A small image super-resolution model, trained from scratch.
Model: 48-pixel images, activation relu, depths [18].
Data: trained on patchworks of several textures, 36250 training examples, 17.3 epochs.
Rows from block 12 of a small image super-resolution model, named by matrix and row number. Rows with one number belong to one channel. Each number is 50 + 15 x the weight over its row's rms, rounded and kept within 0 to 99. All counts start at 0.
After each channel's rows are labels from the 100 images, of 14976, where the channel reaches its highest value: "patch colour" is the nearest of a few named colours to the mean colour under the peak. Only what is clearly more common there than usual is listed. The data: patchworks of several textures. In brackets: how many of the 100, against the usual share in percent.
# convs0: first 3x3 conv (model.blocks.12.convs.0.weight, 96x96x3x3, each kernel summed), inputs 0-47
# convs1: second 3x3 conv (model.blocks.12.convs.1.weight, 96x96x3x3, transposed, each kernel summed), outputs 0-47

convs0.67:61 36 61 55 58 60 56 62 61 28 48 47 49 56 48 50 45 46 48 56 66 57 39 74 45 47 39 44 20 52 30 96 26 74 59 34 58 41 35 46 72 44 59 65 72 65 44 39
convs1.67:51 65 45 56 30 45 54 24 17 42 46 42 49 56 45 16 29 47 52 55 61 33 48 54 49 55 61 53 56 40 74 65 80 35 73 58 46 45 67 73 66 49 49 11 58 23 52 51
patch colour: grey (35 vs 15.5)

convs0.87:56 35 47 57 30 53 53 49 47 70 45 38 19 56 63 51 41 60 72 44 44 46 33 65 39 46 34 65 34 54 25 18 73 33 37 60 37 99 62 39 56 39 35 47 38 48 55 53
convs1.87:51 61 61 45 42 59 26 50 60 56 49 26 54 44 68 63 51 57 51 76 41 71 73 13 66 80 50 34 29 44 35 47 46 48 59 57 67 64 41 33 41 57 62 48 53 39 57 40
patch colour: pink (30 vs 10.2)

convs0.39:58 47 53 71 80 61 51 19 40 57 54 40 43 42 32 57 31 74 34 66 20 53 23 48 69 29 38 59 65 35 69 62 31 50 30 76 53 40 61 34 33 58 28 56 31 39 45 31
convs1.39:69 25 47 63 45 43 47 60 76 44 44 67 77 62 89 44 21 41 53 47 99 57 79 69 42 63 52 90 34 52 38 54 74 46 63 28 54 48 35 55 76 45 45 24 57 59 25 58
patch colour: yellow (40 vs 6.1)

convs0.59:36 79 41 53 54 66 47 66 41 44 54 49 44 50 43 53 34 46 39 46 57 62 63 39 44 35 49 48 64 64 54 19 99 49 64 50 47 54 16 45 39 50 46 62 53 57 38 99
convs1.59:49 49 51 66 49 28 66 33 47 39 61 54 57 60 68 44 53 47 44 61 41 52 55 61 29 54 32 85 19 41 57 52 37 18 26 45 56 37 99 64 58 54 45 56 43 45 43 18
patch colour: blue (32 vs 7.8); white (27 vs 4.4)

convs0.9:54 77 38 46 59 49 42 66 54 30 54 43 64 33 73 19 41 37 48 27 30 55 50 61 32 62 51 57 29 42 44 60 60 30 33 37 58 52 43 33 45 61 34 31 40 46 14 77
convs1.9:51 62 59 42 40 63 56 33 44 56 73 83 58 67 29 52 60 55 73 46 45 50 74 38 34 70 43 49 73 25 51 71 75 45 60 77 57 48 43 39 36 56 59 70 51 64 59 53
patch colour: red (30 vs 7); yellow (28 vs 6.1)

convs0.54:38 51 53 51 49 48 42 57 57 04 57 47 44 47 37 60 48 39 28 54 42 55 53 66 40 55 61 60 22 16 60 61 46 40 48 65 58 38 40 39 61 51 41 47 43 36 44 00
convs1.54:67 44 57 50 79 48 41 33 47 86 45 70 68 45 62 25 50 37 42 53 54 59 56 66 58 50 23 64 54 38 56 54 55 49 45 34 31 67 48 65 28 59 44 56 52 66 57 99
patch colour: red (31 vs 7)

convs0.69:41 43 65 34 55 48 62 45 66 58 14 49 29 52 70 38 69 53 34 32 25 75 46 49 18 72 51 52 12 50 48 41 33 42 45 51 56 60 54 61 52 50 70 46 21 65 32 55
convs1.69:54 47 67 76 47 25 49 67 57 49 45 51 59 40 22 29 48 25 33 52 57 19 40 35 57 25 49 99 63 24 90 41 39 48 38 33 38 43 39 44 26 35 38 26 58 53 61 49
patch colour: white (28 vs 4.4)

convs0.25:48 51 45 24 46 58 52 59 71 48 52 55 63 26 42 48 22 39 25 47 43 67 99 34 49 63 57 64 53 53 54 59 29 49 41 71 36 51 34 25 66 55 39 47 47 54 56 56
convs1.25:35 46 68 74 32 65 44 36 61 32 62 38 27 52 66 68 52 41 61 45 51 46 29 49 51 57 20 33 49 56 54 33 37 47 44 17 65 54 36 65 55 43 65 45 61 48 80 49
patch colour: green (32 vs 10.1)

convs0.49:29 62 38 35 94 32 46 60 24 53 54 75 46 56 37 53 31 74 61 75 51 55 39 66 51 61 57 63 55 46 64 65 61 62 41 25 40 41 29 47 39 29 60 72 36 52 44 31
convs1.49:69 54 80 51 42 53 69 42 51 42 28 34 59 42 45 58 69 54 77 55 53 36 49 26 69 59 42 37 27 48 73 59 49 42 23 63 28 34 28 42 46 60 41 56 35 22 57 53
patch colour: grey (36 vs 15.5)

convs0.85:26 60 72 43 43 48 46 47 68 06 68 47 59 56 44 43 36 71 59 50 68 63 98 40 60 59 50 57 52 48 54 22 47 62 49 47 39 30 53 62 69 36 48 55 57 58 39 41
convs1.85:40 42 48 74 65 69 64 49 72 13 43 60 55 27 56 64 35 35 38 62 55 53 55 67 45 40 36 68 43 48 42 63 40 38 61 11 37 51 46 73 44 60 32 20 47 34 52 63
patch colour: green (26 vs 10.1)

convs0.36:48 37 47 66 49 44 46 34 53 39 41 53 73 48 58 38 67 40 36 63 68 46 60 76 46 34 33 58 69 25 29 57 52 36 74 72 57 32 69 55 31 55 39 47 58 51 49 43
convs1.36:82 29 45 66 53 54 53 55 47 30 80 35 37 54 20 42 43 74 32 21 66 48 68 22 54 50 68 38 29 44 29 55 53 81 56 65 27 60 56 35 81 36 43 48 41 44 27 73
patch colour: black (28 vs 5.7)

convs0.53:34 48 35 58 60 51 33 35 35 63 44 49 55 57 27 62 41 30 56 32 48 38 48 19 60 75 68 64 60 60 84 70 48 61 38 59 63 36 10 42 37 65 31 40 32 45 31 52
convs1.53:48 71 73 58 59 38 69 65 34 46 51 51 49 50 54 11 54 54 51 52 50 43 39 37 54 58 20 99 18 38 83 41 45 69 25 49 40 63 59 46 54 40 54 64 44 56 51 40
patch colour: blue (48 vs 7.8)

convs0.23:35 52 46 66 30 54 74 62 47 69 42 33 38 51 39 67 45 56 39 53 72 44 72 41 55 57 54 50 49 12 56 49 58 30 27 19 49 31 66 61 56 63 14 48 32 54 58 58
convs1.23:52 64 58 35 82 49 44 37 32 34 50 48 64 77 24 48 45 61 68 54 13 50 66 54 43 60 53 43 50 28 47 41 63 88 64 71 38 56 26 53 50 42 68 55 45 34 51 08
patch colour: red (26 vs 7)

convs0.74:50 52 38 57 51 37 38 51 43 18 64 38 68 57 50 69 50 53 40 54 42 38 78 50 57 66 45 45 27 72 47 25 87 44 45 56 44 48 65 45 35 34 67 29 46 40 48 38
convs1.74:60 46 62 60 50 44 47 49 74 65 57 75 23 53 44 27 48 50 66 54 34 57 39 59 58 66 48 56 31 29 57 47 39 65 57 85 42 50 56 32 14 53 26 64 45 71 45 42
patch colour: white (58 vs 4.4)

convs0.10:51 45 69 73 41 41 36 59 56 38 50 46 43 07 55 54 70 70 37 65 48 43 56 35 40 44 34 48 58 48 32 39 39 43 57 91 66 48 75 65 57 38 58 54 54 43 56 35
convs1.10:59 28 40 34 38 74 58 16 48 45 49 60 53 31 33 52 34 34 50 33 38 50 43 44 40 77 41 63 20 55 47 46 37 51 58 00 20 45 33 44 53 64 50 42 42 51 52 36
patch colour: blue (41 vs 7.8); black (27 vs 5.7)

convs0.61:31 74 55 36 64 56 46 48 42 29 50 46 41 35 41 54 43 56 34 61 76 56 68 56 74 56 41 51 35 41 43 17 64 90 59 27 32 36 44 68 27 57 46 54 68 49 47 39
convs1.61:69 13 49 30 44 75 66 52 26 34 46 33 44 43 51 55 28 55 59 36 17 51 37 43 32 51 93 53 64 48 37 61 41 33 58 78 48 48 75 42 42 55 44 39 52 36 51 54
patch colour: yellow (34 vs 6.1)

convs0.68:50 59 59 55 44 41 38 29 41 82 46 42 74 47 75 58 43 53 49 32 55 44 77 50 31 70 45 66 31 36 24 77 56 40 35 24 38 30 54 30 35 48 39 54 45 40 63 67
convs1.68:47 53 44 53 50 65 43 84 47 16 40 52 10 38 54 62 21 44 49 45 40 59 32 40 39 56 76 36 15 56 62 44 33 45 56 92 52 52 41 51 70 77 32 50 55 53 22 48
patch colour: blue (27 vs 7.8); black (26 vs 5.7)